A small masked spectrogram model, trained from scratch.
Model: log mel input, encoder activation geglu, encoder layers 12.
Rows from block 5 of the encoder of a small masked spectrogram model, named by matrix and row number. Rows with one number belong to one neuron. Each number is 500 + 25 x the weight over its row's rms, rounded and kept within 0 to 999. All counts start at 0. Numbers have three digits each. After the name is the row's rms in percent of the matrix's.
Before each neuron's rows are labels from the 100 clips, of 14976, where the neuron reaches its largest size: "strongest on" is what is common among them. Only what is clearly more common there than usual is listed. The data: synthetic speech, music and everyday sounds put through simulated rooms and audio effects.
# gate: MLP gate (encoder.blocks.5.mlp.gate.weight, 512x192), inputs 96-191
# fc1: MLP up (encoder.blocks.5.mlp.fc1.weight, 512x192), inputs 96-191
# fc2: MLP down (encoder.blocks.5.mlp.fc2.weight, 192x512, transposed), outputs 96-191

strongest on: band
gate.138 120:485495520523529506507490499550504486511553524461539475512506480473507531496491440471493479486498518492430491488486484513571501506493509482471547538529496482462468474481499459502498481534502489506522477510515492497484483526453522543493492472457445499529501483521542466492503517523525495497
fc1.138 130:506524525484520505509461501476503455517488484480491537497467549480500486460497503527513482503526541464459544472490518532505551510537519526502526514489496521531472476496491541463502476494489493468463529545483485482451490527541505490473471477493483512517488455529515523558512481495494524494
fc2.138 137:493498510481469465518503499493498438530507475492507549522519483484489498521562515497469532522555478493518488485523566483495488536511498503518494453444440518510508533452457483503472481509507490528547494511473474529495491500504489542464513490464506502469484493504464484507497514534480498539

strongest on: band; dry
gate.286 105:493445563470531496476520498494498516507561478516470475499475480571523491457510495505494533518538503486484520510490479507522452469493486486490537527472546489490499508499534464491465460533521478501495511468484536484479487466530457514527508548463467468511542477522519507485487477510500475465
fc1.286 111:514475522442543486507503484515484506523487509488515482479512513495543475480519466489519465572537481516501449481497476511512449486529469502504524560518504541485481521480539460504492453512473502512569488493512534520510485522502487494448491511532477505505491471486490535513504484507507527488
fc2.286 108:499501460474502524531493522510535538472500504515513501497515510487512526499492475498506436512464509500498496488513437523493487497492460541500466517521534517479487487523492513540538521513472520465520527519530489506526504490495495479510517506529481496490507509467473487471494512466488519475

strongest on: speech; dry
gate.410 114:544490494499455525482487522502480508480522458514521525498485480458463526502484500509494481486513524501535502508486493523523490467435464460499464484482503516499493484476459548467458576528467496468480473489501502501507518495467487499460491501463490534569539487484499501562486501526519550520
fc1.410 115:491515475481523495477489495529486545521519463501521479447508485474527529505490490456477478572484549494495559459516477490539443488473463482473464477524484547505512512498514516498510534516492522529516477524482468509520466509484485539468495492499494486556521507531507494503519518510502517495
fc2.410 118:505547464486478496495464506527491494514490509531502526497512513536523489499554495473536495475496482506488483483541512518490523491566515520512505499496517486488491525483514512495490546434469520433542524485531500504497466463512493461524522493489515464506444509481520471484542496492511514478

strongest on: drums; dry; tremolo
gate.446 101:511504512534498483508503553502508465473483546512515515511500489469496459477529509424496461496478530495466502538491507495448535486511486445486499494482504516466473472537487531486465500519464528496492490493509504453475513488509465488529484543493500491547524452490457516477489478512509457472
fc1.446 103:473535529546465464500506471532492469504480545485514508495504511519501497463545523464492484518481518479488529484459537490488485508535486484497482532504486470497517473538499521510494505483488532505483491502484461495455486522511493506515512504518510535504492484521463461478520504474476485536
fc2.446 111:543484519528439508498516505507532475484480462528514538550532477525471550523504494478482525504472475487509515525510558483541489482458506505535501493493498526505490503481486486523510535469499493504552500545467450541506473481518494537518526490502497498471524496523434475479500507495482531497

strongest on: drums; distortion; dropouts; bit reduction
gate.324 098:533484529487508453475525532493475536508513473535482525471461509511543532515510536454472482511524511508523517463488492502501444490523469473468471546547503469495496497469482509469466513552468515486468496515521505509510489445487451506451526519471485497506511486491473488541499544523494501491
fc1.324 079:479488549528492497465494535493489482448509484511510499472478524508512468514530491523520477504498497470481507514550498513484525481521445476510520482524443526456476432519526563506523523496492551470470507483516499516472480483494459493519495507473530504525544527520474471514491502495530533505
fc2.324 067:509487466487527475513466495527474507497491524510527513454550533503479465497497505540512468508502499478519472495493479510473484488546473494502482491484541506526469466506523527519460493531511517425511522441527530526470521518513512445492507515447496567516509476504494487503536519499508489521

strongest on: everyday sound; dry
gate.165 091:528471501523463537513505514505512467436507493483491494463524528507514481533520496508531503501476478474512462561499531493469512476500521491486481485483560494487514511498523552491444532521458470496556505502489556485503498491492550462510468535481470507542530498500479508496512469491534520483
fc1.165 080:457506498472516512506495498491478472533507497483517517498531508512484504512464508534469425505515503501544456508508478509509544518518482489513459494474489538529484481489494488526530505489533489504503462507516520499450538540461502503516449488510513499493500482483477514558501511510513515512
fc2.165 076:440471530526499515539500509487526498513500487502504465555484483460477515480514489546472533512477512503521489498502476495468500520432508485508532453500459483509539527506503490530534472475509545525485476487442500532498501473507470550489536483474510483469515513486499500486479525474494503521

strongest on: band
gate.305 089:476527524512499518503458519508522466464539495488500521497496525531500483511534515496468517516483531484482513493513493487511516526470480467490524517497486503535503523548496513471496534522525504471493520525550525459504544431513461455542538470507498439553481510480514476506485497489479511507
fc1.305 089:455515519473531501536483462489522458465535501487512474501495533534524482505514514527490521541527473478530514512534499476466526508529454505485504533503512445533526507521493490507473472510495460504467492513548506516477516460535484444473527500517518470528465524481530517518495477499517484494
fc2.305 093:502488484509444565485527523486517532459475494518454515519464522509506517496486473514516458462468525473510492473467497498502503528467483488496498500515498480486483519500454546496560504463495487519534543517480504478524502540519481488531458506557499541525543543494454506496530463458491480484

strongest on: everyday sound; dry
gate.72 100:515505515479515522478518508505482535531534469475528545522517483488536507501509494490492516452522533521488503525519513473485461462473487487467500522473541485501510461473497487526469533537464471496504481524507512524470524447438501513525528514468533516527530505509500475499477453527477493502
fc1.72 098:521505486547489486561539526448483517541490460481489464500504532518477497495506519497489470498460496525550480482478517496486458515495575488498475499534534496485514515477508439482478545526509498512471510495471528488482535487508507510491474532475513510477495446517492512503495518461491532515
fc2.72 099:542480518516470502497493495535466497523530453497506549517486508475536538487542511473480510459516479499505510502516542467505487497492494504501493503468547483510480487490492468466483528497471470505493524473498477470505535465446484521470509509439490495486507496544480468538474443521495509506

strongest on: bit reduction
gate.15 099:460524502503518485477500484477517521466488523507533476514513489481520517501526513514462502472486508501518495482506474490473483471505467488443459539572473483491483509527518489511472525541500515465472459534542514515476444513499496478483496514468499521516500453485473518538443518469522494505
fc1.15 109:483491537505494533512515524491499505508495446526497531544478520453490551512457499489486494531515498478515528461493539437525552519538467474488481524526478542528483523463460522492514518496511496547474541534491474520513465531491490534484497447524516491496501494511452489471532497508462504461
fc2.15 095:522538492468488517492467484546504481484536502512468517443472495500532499512478499476469495505539519487483478499456514510454515498471462518508490552481513501517493479514516528475517508493481496476538554526478471506516493536520547505486461459523482483479483516484528497492488507549503537467

strongest on: everyday sound; number of effects: 0; reverberation time: dry
gate.325 083:483495515494481488484482524521477480514482513502520505528517527501486440486461532480453490518492548490486493504473531521504516524505486430491523543478483524516473484539524509470455541538563491448513483524525516473507498517520495519493474544493485463566495449431467488516499518518493527521
fc1.325 069:516492476516463496481505503492473504527484496505522481506494543486507481526439513487457471542484479507500481485432480521515499485521520484488514518473476501494464509504501505462468502516488525519505487479503512466510483481492450533466508481539474496484474445445473516543507534490533489507
fc2.325 065:566525478546456512492479535483468489517488499511487485521482503485508519539510522485529486482459535516504518435494498547530505458525468492496523491510499481512495470569486522499512524491527545482532530492528502521528496491491475516496518484530504474534489501448481476488510518502524533525

strongest on: far; bit reduction
gate.25 093:472506494504489455493514480521477547484479462481575504492485502503507494506474496508478471480443501520520493507490469528481478483470512458472509503511468525480514476530535485462468497514510515492481485508486528530494468504501497450486498492533492511508498456518490543507467502493510489512
fc1.25 105:521444516514485509529532494506518496498520520543496477467495510494496500486481464510498538540460507476524525524480471466513532519519469485477531511530508471497457489486482506481491491502534444514476463452506496467514487447497491502495464506485475487502536526541558497501488561481524506494
fc2.25 091:548535502493498473455465481497527491496473511486468497545534513510518499525489497496500498506471513477462515471476519532539490505476534501511518503483497518490525482534522510546533487494470515517509504514492494521492503534525537537507488480567504522532490471445462503482498478502467530527

strongest on: drums
gate.116 116:474511494485511527509478489494459526467506482455485527511500512464512517508476532500489499518525524491534508432451498482546496544493547492438498555530518471520497537504469488468470517538517463477518486512488510525498483521506504501468441500486501499530509462470488496499487511501488472538
fc1.116 137:505510501542511472533522512514539519463443542504525491522509517486479454532515512500514487492431465488521467488479521488484465528491558511503506510532516444485476509507478455471511507485457482464522474512531487492506503449512530467467495554516468537481545471500526492510500549441555473527
fc2.116 132:504524485457499506525490502539543466531527476499480538512473457506521530476535518429499520499535505533482544482508517469496491521487511550497494495502508507516510475502507504478468506470443471512479505501513425481531482468448496513508497523482472453452494516495500483481478509485479516467

strongest on: drums
gate.242 108:488492530541540475488545482512488532495519483512541516503495513477517502509515466499457477492456500517507499497543473484468484471485445438472465503490487554490470498475479529487449509532501494497468510505499521546500487514494486496482513478492507523513464470522519502499448512531484469514
fc1.242 110:537463436525513484466457476526464519564491517489510496476504495485509489557543533462507472528509476543568472482502485459479490482531491449506470467482490520535517480469490534476493521512522537535518490481484485526550498535486496510466498510506559500507491513517463510523513487500469508494
fc2.242 110:525467532519497551519522506524497527538517436490524489510460512482491531486491550501501503557511459521535503464493491496503526489509515480508469490490497473529491534457455548454470507469489459560532489484489477485514489478477452526478451512522457463468497527563488509506529473470488503517

strongest on: speech; telephone band
gate.237 104:520510470486518495491492502463475495459512469521560514478485504478494497458503501513502494511494512531499520492473500519516472471443499509472460481490475530496554503534513548515460540527467462533470487473499517531515503469467497446496498498505504494517507525521490512510470469507517518499
fc1.237 094:526464495544548517519480501468472470480473475473522466513515509502476481495514541499518502527479496543524501505509529488498493468428514499487475484489451499521545534501507525520489523510503513549514456487489508539522490445446493506503506515500505458485523486519450482527485480480508528473
fc2.237 092:488490502537478532488495503458521542465498513497540496540518507486454510493478521516496514476447474506522495486502516502500551517518522509522500491448536471531464529514480537484535510349524500489527493502504478506489510547542478475498476494472531520488511476535491502492498490494477465503

strongest on: speech
gate.393 133:513478469495516528481520472512446487524498463502493456493473476523490529512471513493530509490535479505532492489527504490543469474485500493499481496514492509486524518483485497521441498520510481492456518477506528484495505479461499528527522522478490505523511533521539515535518472500541493514
fc1.393 159:466473512515509469525490473543523532508498469450501486486508465526483497512500500486483484523517467508519460517515458484435470538445521502527493500499491433491528514496502488492546448469524512488523517492493467513502551508467549490491513516516514520456501543503516512505509477475509534499
fc2.393 145:474503498514491525516528479492466485508490476504482497506467495488522497507495494517499490488495495501516506490463536470560472494504490481535472466508523521516505521524477499527461518442523491526448517507477465503493511517504486547505516545435463506469522418518488500482511508475465486502

strongest on: dry; speech
gate.64 085:486506530489458553516449478530494485428475502466497499497506529456508527503483488495505515489516504511511488514509529479512512521454497482474486516502467530501524473511522523488511513524492473479505498524480510509512483500474517471500462479476507512504520534507495490507467475472482558463
fc1.64 082:548477506506537493477468486496546539473494507493506437510532507452494461512520495524550453523505456500493452529479480508486500507455549507490499494471531474471525505486507483518521501501508469491528464467464533532507499520540546514499502532480489542521509494474506504516460492498505514520
fc2.64 076:511485421479521555501478509508488491546528516463542495499499472534500493494533532493497490507531493503496494485523487544490485527530464552538537500562536495481499464517528527492513495458509498517535505473520498476517511490467468474497470520514497468450459491525474487489512525475512488515

strongest on: dry; speech
gate.70 102:505518508502477524473546500478500499452509505521506546477497514525548505495464505512496547477527528472492516521479482508496518473501516485435491504478561468493487526459456537499453501538462476455488486490529519497467474470477445483512510508492485515554501520535535535526480533532511470496
fc1.70 091:506545508515482522489517483480526473483513537528497527489497491482534519500495508511504543479504534486504518475453509491537533511516492507489494497454546466511494499444411509539509521507491491486501463470527478522428482485500488541523508444490476510515477532536521493516501535509507473539
fc2.70 097:460446491519480501531498511520524506477479517498535495526534499470492481486499493533511518488469477501526510521513514471497496537480448492481489504481463507514462492496513514513503496436498504510495447539466478507557455485486508510458503478497487505459506458536500440479480546469504488490

strongest on: telephone band; drums; tremolo; reversed
gate.78 083:489537536476490489521527528455520443511520556551501512508502469536547504458518472488444486473508529500488507522505514478508527488509485495489493545495531453511472506495474512497467501531510481453530517486528532488431491512555517482533501522483496496533496464461508498474475493494476496487
fc1.78 057:468495529536494499511516521486505523509516510521524491488538489517476462474536522491468484535487481522504463504544469487508467504498443490512437530530503550510514506476549489504492476496488510480509483510543497505515495505510465490529502505513505463479475481545530515534483488478494513462
fc2.78 053:507508458459538480453502456502500500506529499537503493487503519468512451531528510534537530481513459506483482506480474485470523482503490526503513487516523488513517533483491508509555545442507463508490494478511511504543453496556515512514525479455494517474544547528480523511465521501516509498

strongest on: far; speech
gate.183 094:477548482499475489491462512517492525495496483524490460482460547553515517509498527483454480499510494508529479464507530512522460475493488472497473472483472526530545483500520535461476509528503521538498509520509523500477510494482498535526499524488515471504482534509483523507532457498497500509
fc1.183 099:468470483473527490514538462498528437519473553505475515520524487487496505488520466543542527503499502475488518542518516481485553522481481507489495487462499479532473500474456484523495455485519483498465497488491494511464495510481525503515535500518509530480497471480558495512495518517504515476
fc2.183 101:501522526518490509493510499483505523491470493488527466537525497533468502491536522522513476487477475509537506474538514496539499484512528472451504495519454510520496479534502507504464535617498528480490497438523514479458488514506485472519507527525512505543523496481513502503469470467507476565

strongest on: dry
gate.303 086:536507519480510492513539482499496533513501537457505478489530507484461488480491526472512489543509523531496511447484466510491469533493530474454520538501531470479496512459489471508497497546493476509514467482522525514514522503448479511461456496532462515496521495490501530506470499502512535514
fc1.303 072:559498475543531522500501488521542501496506492556483514498508465470482476572550498451545478532482487506519488450500490490492488470503487502502485476480534536530515493451481508492507492494498487521505502497566509522484500460462477489494504488516507468486503508512528526524507501508528544491
fc2.303 070:476498561532494517525532499502492495493519511507505544471528507455495494485451490501498511493513524488487490533530457486469529489491490515473499517580516475471516524501513495522498481490504474481490503521504545509497469504528520437515491438489497506534510527496523534525487531483533513505

strongest on: bit reduction; dropouts; number of effects: 3 or more
gate.322 110:507450458515528491479558501488456520492535484486516453485470531486484486530451507502521558478492517525473502518518458510500506492530495464486529498539434477492515482500492548487459475513534507540402500487495533482443489478484486508509518530493509504512492489492500542509469523500513469548
fc1.322 119:517488486456531557466518504503471485488518521484470471515482485464511515520505515451511544461522515518479508482521475497489530470536486502490519542523482481495528498501486536471432498523505474509460514485534512508476484497472486453505477503494522485539514506453500555502488510530515485493
fc2.322 102:463518499455514513482504528507460484488490497503458439493472519501499486481455503483473493490505536523497519515470522493521470505502487484541481520505519513514498498523532494469492528334483489504494488481502492498483502531464515520490522517475510514543541515528541495506500495544493501480

strongest on: dry; speech
gate.392 065:491477525496477490487494499499492494493500494495490520489502532498525526489499506439479495482486563513474518477490506486499496501494468408426511503516491488493499512511500513450392509645511491488482501513532590496487506492486473473505503509484490487595508495501501516525438489532509505504
fc1.392 021:503526542487501511493502474490489543515477482531564443492458509489520490495559490536521478501474534494487505506456546478470453495481473488484521496508519429486524487480508434446530514483538529517499466525542491476532467516530500483495485474483472534517520492501476539501482496519515504521
fc2.392 014:455506525478471540510501535470490514520497465489466441549490505509471506471531458487508435497473503502505489495480530491460464516484494483495442533506459525534512477525516455474529491426481482571465463525507498486481502556478499532517517469517504523500511489462481486532507496515493441487

strongest on: telephone band; speech
gate.176 103:488456504495495469509502521497495561485472460485569481503491525475477516493470526516507522503459507499524501505472503486510486549462497474431492481458506501512468531492469506501481539516488499493474481518477514515516490434486503530455514512488492522489498466514509483499482514502501442514
fc1.176 109:489488507490499503519535481461513483540535455495537481538516490471477540458516488527529470530492495494492508500528516481503501525470479487465491495518482511496467485469477507486494559506522498474463482517487517513499494535509518516472459506458479536502496471472491462508451500451511511524
fc2.176 111:536508501494467500490484498530495453480515468524454541506516497503540532520477499472491531514489472498465496500476583542521514496507487517535535506515502488491469482543513522481496456454476500515511519516536457489515478518498515542480500462490486526506479504486493475487517489534521557508

strongest on: band
gate.135 118:535456497489541491521481554468482430496517515522530524489526487510535474488498528506476451496551501492484528487475535493506554524482484490490468478489497498497516492497523485517485458517503456488530510449496507494554465465495485477472486522478501478504521454504503495543458464503497500478
fc1.135 129:518471510514514515532531527521468510511467510493523497479491496521514509509464548513498494458503498481517492481509514502501523476526450504492480486522499499540443472493506512484513456489499500486539532528513486538533471484507517513492475476522508503491491442481507511503506467447515479484
fc2.135 134:523499479486532542460463498502529530476510506539472455510481493497479532512525473540517460503456500492484511473510483529501501489489489531483496503552525449488504456521451499531542504508489505493508521480518495476491497470500501477529531503533508522511498567501497450469513492530487522458

strongest on: everyday sound
gate.378 095:485524518504495474536556523517465514535450496474526550522528515543468491497498511453499482509505533498499498475520522506496449497548463480470491508506470569502471474492519510512487509527458510528476508565520510517496515482490462519503489538547507518503497450508462517492510487497515499494
fc1.378 094:494500465490465503455463471468478449484498514525496457508484481473493564521527539519491492503496456489518510474495516499503546519494517502504418502536495445504545499488477486492478555493514512490474497441513484483513479546499514507477502491489537492504477557468497496516538470494505518508
fc2.378 099:517499522481503469556529488487473532508480492456537510495461504508503501482503510512507512492514500503507466462530481521459514534525500485506540512446480497510465493496500544486478476519517515499480568498524527473500564488503484472462467535520474489503457456438524533500502526474513479510

strongest on: dry
gate.481 110:508497505506458501474498502495508472451500551534474514501533537556537496491524474469508500506515519495467503529485523505512519526508488495468514547521520487491490448493514499513476503536458488510499480521514514496467485495528451515558465532505519502518467530495498470520460519510486518477
fc1.481 113:530523483471490530525467543464499507509555508523476510508526471478483514457486520533464500488537556470522506496505500483502494510499480516516470530486551518514487504491492512529512534503501496431532499494519511498454495508506485503528490499439479518515522508505519478524495527501464480489
fc2.481 111:501433510556536485545514492473509513482480517506540473494487474513479512496479483504483477529504496527534478511493504487516521472477492482502483478515474517510511515441478470511494480516507529570512480506448488543510518484557499530482524468525500494456473474543441499493512524486503497508

strongest on: wah
gate.308 095:512509574502476495460469493506537540455487498494507522534519524505508541469479504485491536541493501466523527476512505445555468492521501486462494537521482547526456525498504507494486501516484453497528483530519494492475501479499477494480479492517517506544511497536482467519515482482466486508
fc1.308 099:523501517495517490511502482506475478463496493459516536474482538505494477509506521521497496537545531514506514455456544505481528547490507493495488492468468513528511472511535515485502489515519459497492491478530514536502540524486541429488449467514519498516477525498511508517495518485475564519
fc2.308 089:477526497504541514530488494541472551513524436499465484465461521500518503481443508486485505482520510486471485537458463507472478519486549498500469510499515502496526509492533478463491477470488489529416517475495511491491533510467525516499499497477501502502482518522555519505533519502523494498

strongest on: distance: near; drums
gate.61 101:476486485545481452495502467531465527466500485510531482484516496501472494522455542482463479477473456481544476503493485529469474477455518453501456487505498471469534517503505471454425522524546473488478487515516523531524506486536532501519520514455465500510518520498496523487509482478516494545
fc1.61 115:465471543519506457524471476520510486476475507438498497481509520541500491505464478501448502511488498476511505505460557509499489539460516506496511517474492482484492522565542503478488447510520452553553510561488509541521490497495515467505488511522482462480520504515493517487482480479507512475
fc2.61 114:520531462511495527510487525496526540472497526545465521494511533533479502492535496525518466501500492486475491477524464528457518518496504520494510511490490494506494474439493490495563514490501498485532521459504519508496502499524502486564486511530511466483511526425510453489475509528518479481

strongest on: dry; speech; distortion
gate.307 105:468491541506500459467507478494501470516484547523506537520484514494541520513504459473453520498481498500517572487485495481492512472497509455434488509471484495529470498532473508479469486523508482523477483462527495523482502444478488483497539473520527503509513484460536504547475543499500495483
fc1.307 112:508481537461450526491443463510501495468519475524494501455512475505512498475512464524516488522523480491542518540491487492523498498513464550536500496491499489493544469522506529562502529492471468516519474485493486477523505500476500494486524507493507550518528568511528485545509478527513532475
fc2.307 112:547537476479535501507489512521495553498484466510496468495498482438509497532556502500558443484503480509481498463524450512503452444511517503501451471524502497519509472486474513501480504548452510479450524439509484457478499511496548500477486529502525559534527517526514500488523435476501510512

strongest on: speech; bit reduction; dropouts
gate.6 120:535486482469508520464486516522448516491504489506529504478483531477511524517482487468483504501485522519528499502516452477524489437500471448495492487494482550512495500486465517450404509523490467506480494495521513509466521485469500501486488490483491509568527505533512559535493477535501527513
fc1.6 145:458573488476488459542492457543534513492465503504554527486538457489527507476492475496490457540497495484518512510504482484487498516459486523486463516496497484487505518491493467530527513494519504450543467526481464514506467483525538479498548462548483526486468490491521472484498522481483498513
fc2.6 123:535487490492493468466497478501508495519481515504535539493515438513508493532539516514518511473513482509521486491485524516517536510523497523460490493494491522509524471498474494548459515666511542473468499482506495483480488486510483479493515508489513490462483497510495511480490495511491488526

strongest on: telephone band
gate.181 091:489526499541537481482488479505511528463495504480507581525541521485529489513492498478485502507498505534429491496517486502509498472481517485463523534525472541518488487477537478499489465511464487514479512488491520478469481473543461501549513456523522491496488459511487526519453522524460493480
fc1.181 094:518522505496484460488442491503480491490488535540516537466494494479500465472509486523449476510497519488556506512499486488475497472501488516499486466484463486545479482533462549501491527498509489486496491477528493494490526494523510438483506475475487536515512519463492501550490491485496539511
fc2.181 089:459525466551474521562529543507521528468495551509487526543496472544516477499486537484483510451502548503490515531507490509527506516482498507488547515515548474480540508491517515489512486492512516456496468524501498516493495507550508498527516510496514467476469497503492501452488541516491468519

strongest on: distance: near; speech
gate.510 098:470525514499454473529460511490485467442481527526549549497508532488492527480488484515479464547446528483547530487494511490492547527493520462450504493504481501519495483519472501469476522516503481466492501471505496517491508464502531483477484481502529486516484484416503492529485478496489495530
fc1.510 098:469470588488466468503491493503530491450487526511494557500496526528528491503494473501482546522504490502495517507527526508541501498513514480471541508440499477512512513535534452506500466509479487514527511499474495547529504527510531501486500503504493481496460513471488483456476434493478511522
fc2.510 098:486513481449539506513500516477513508556499509496498469472515496438487466463497467493519525566522525519499517509482475473501501513511495510499486451520498535522497502500527515525522485456553514500459487508506500521548500482473526557498489516495527486490470465458528524494516505497483522505

strongest on: ring modulation
gate.224 097:529489495510498518493494483470501515501501534446482487519455465509510495472517529515534538483498539504480528488495491554508468473479499517456527504536491476496521499528521489505469508539462502500473484537478520523524493458509498474481487513515488516555502473461554522527465491521535482493
fc1.224 092:549483495491507501459484510519485518509488512494468458494489510467407481524488535497501510521489482465526484495493449493469532506514502485510476491493488493519503489559514552479523538496510511511491484506509505439546550505490466506480501519496511464511516546467503509523545474510510520461
fc2.224 095:499493465456497512497471511491501471524542474467471502488445489482510480523519529479461519511528505480530511485431488473460481554481555513509499517450565449541526512508452498470500506510481503532526508494493503486508513493470506524419475530474512462479510476443513536550513498507529518492

strongest on: drums
gate.38 055:491497501491460518515482509530495522507512500495480550539486550475504489518498460479515474504475569486468524494470490495503524526482489468433542512523477504535528516510482550473469486539498518544497536507497494527475512519518498503489488490550520525522508508491476527531488477508502486551
fc1.38 033:482477500509491492532467486500497489492479447511503516523516541524494460518530496493500488496486491484479479538500540510520485464462497503461488497457462471477512476499434536519465503464487549524491494532483522476484504476496548544500524494514472524506517515436476514535498486492525520521
fc2.38 034:486487478517498506501543487471462501468501466522471489505541490480499511507463491504460492482480500511495516487502568530539502495517487526477468514514460504526444446516499527538499448464481499514438524532525489531449492482507481514520497477489497512523504460490545486479477548480505496480

strongest on: dry
gate.317 100:527501494488486499518515527460518508529492548535549539463503518480525459486499509485519472537524539492464505509491491503483461498510468472440483463500536537475509539486511544506493556529489516486523498515509527560498511474478490507452512514491443517537518464492486501524473519512527505505
fc1.317 099:508502511501475505515501511469496495501469533534514522511486530476514504512523492514522536490480538465493544474488504490546513526524486478454530508513497496507481527472457500504502534497497525489466507496502486497451478471505502579455532492494472485482507476532499475489512504507534479520
fc2.317 106:516530477492490521490498515520500509477516502521511505485524532472490519514449469456494519492461503502472528508493489510546511466502493527490459489447508579506489537524512518511522504472512505464534529489502441521466476543504501541491515483517511514492503507532537504493485459495481506517

strongest on: drums; bit reduction
gate.95 095:507517493489533484497514532528498536509474472453522490521502544493499497493500524483473508491513537470481493467496517489422461503487460456453529530558498490488471481512523513480467489525472515511477482519560499490459498514487477498464489507512491524577496488551493509508509468509522482504
fc1.95 103:483517492473523502542484563539527540532500451476506488529511515482508451506477497459501465502508506471474461501519516462451495516509508468502533538510523494478483500551559515481483503514466508481517531505522506466485493522474517508472475539490490482575520493529522502462534438500530486486
fc2.95 101:484480482522471493488549491492498496518481471536493521507529507529456477483478484496507508480486521499543540527512514496550512488488499497500506489475495509500472534470454500498518524385536517499506455502493460531480478522534500516551524507492502510480520534538453488502514508491470486507

strongest on: band
gate.166 095:513490479471505512525538468492512511503531497512479485521503535551511506509472494479526513530507506486464526533483486477520485471469449466475508523503528515493522531509478507476481487536518464501505499524528552537512518475504500500537550503541492498520519502445535544465474531516492502488
fc1.166 071:560468519544559488518486484507492539531487525505498507531520492476487489522488480511529505508496503495488502494525487524499513467506458525484494479496478535514474503474485518469497447492513479492480513527517520555524526516508527484491458478516494498487505502539534525506509487516524496461
fc2.166 070:469485510536522510504485508486522527509518459442515487511502464457452481528542557487493546524506502498532511505473476464529491492462524522497498456507503474496523536506490489510522463492491499531513460502505488532546494495509513515480530452462523483500510546522503490470512445474486526497

strongest on: wah
gate.204 123:520493543536486471466493488505485500466493534480449504474526512560503491505501508470492509509507526508485508455487507493573495490528528492476514513472501480532507489513511523496480473535480495512534494508515514501548504521479483456552501493505522491537483525500494488508501485500486488483
fc1.204 145:538483495491493523516509543472543501489523473534477487519498516515501481475491526468527527483498489511476462533498552509508490543496531488511528481471556510486510551537556485486498523526530493447528504497494531498486533507478504522512479561451496477513500481490513504480474489495488531535
fc2.204 143:506466411456499494456521490517448492549506506481528471456465479479548491509487506492501498501522464505503513507502450497482521463514492474532498483515507522476505488508484545494466512517557493515482509482536517467485505480487478509498537509495472484514515498478516568495526531494537493518

strongest on: everyday sound
gate.159 114:484478550513528471471516488465527457514472462518466551533478507490552518520493507497515489512553461471520502486520526484486558471507515476476487528524480486508481544465519480487473503523504471475479517517504533542522457518505517471463468512519522452523497480469496522532494447486531516458
fc1.159 137:511508490497500497532476493507472476478531516541489488444530452515444497501513450539481514520502523505498517500492518536518491493502465523502499477473503543530506490550535459507488523505513512494471523516488508504501561484519493494538474447493512481495473535515540515500493566518513515489
fc2.159 129:545492508473486496497541489510510518442493481537549461542511511483477530520489481499517509470461479477464495489565539533484505508503470493466474514497483494502454495470491579503463482555508517453480559492500480457501484519506513490481505507515481555504465460483480520478488498511466456490

strongest on: everyday sound; dry
gate.375 103:461515487488449517526504535497501471477494493539522512505488540523518522479481481425496470469521527503455506519517509481512528521505482449442486519486487544489473499479476534454471528542465515513468515546489519451497498509483462512500468518494474488520489453503481524503478504482487511497
fc1.375 097:485528488461472490444487424518481539487499503490490512472493457437538521501482481542510483493521496522531510482495438523507468469485487534466478504528495484459526495491504489537505474526514479500529480514492484524522492526529542501472468465507487540520478558496485514514493483527491496514
fc2.375 112:448495497455480527530487527492481494483495482535479482500443526492480514487452520461495467488495493524466468524513558491495444533437463508518445522496481502526512526510486512469524451467463493486513530514516501512513537497520538527479489515491503529494516564497488501523502472565478520469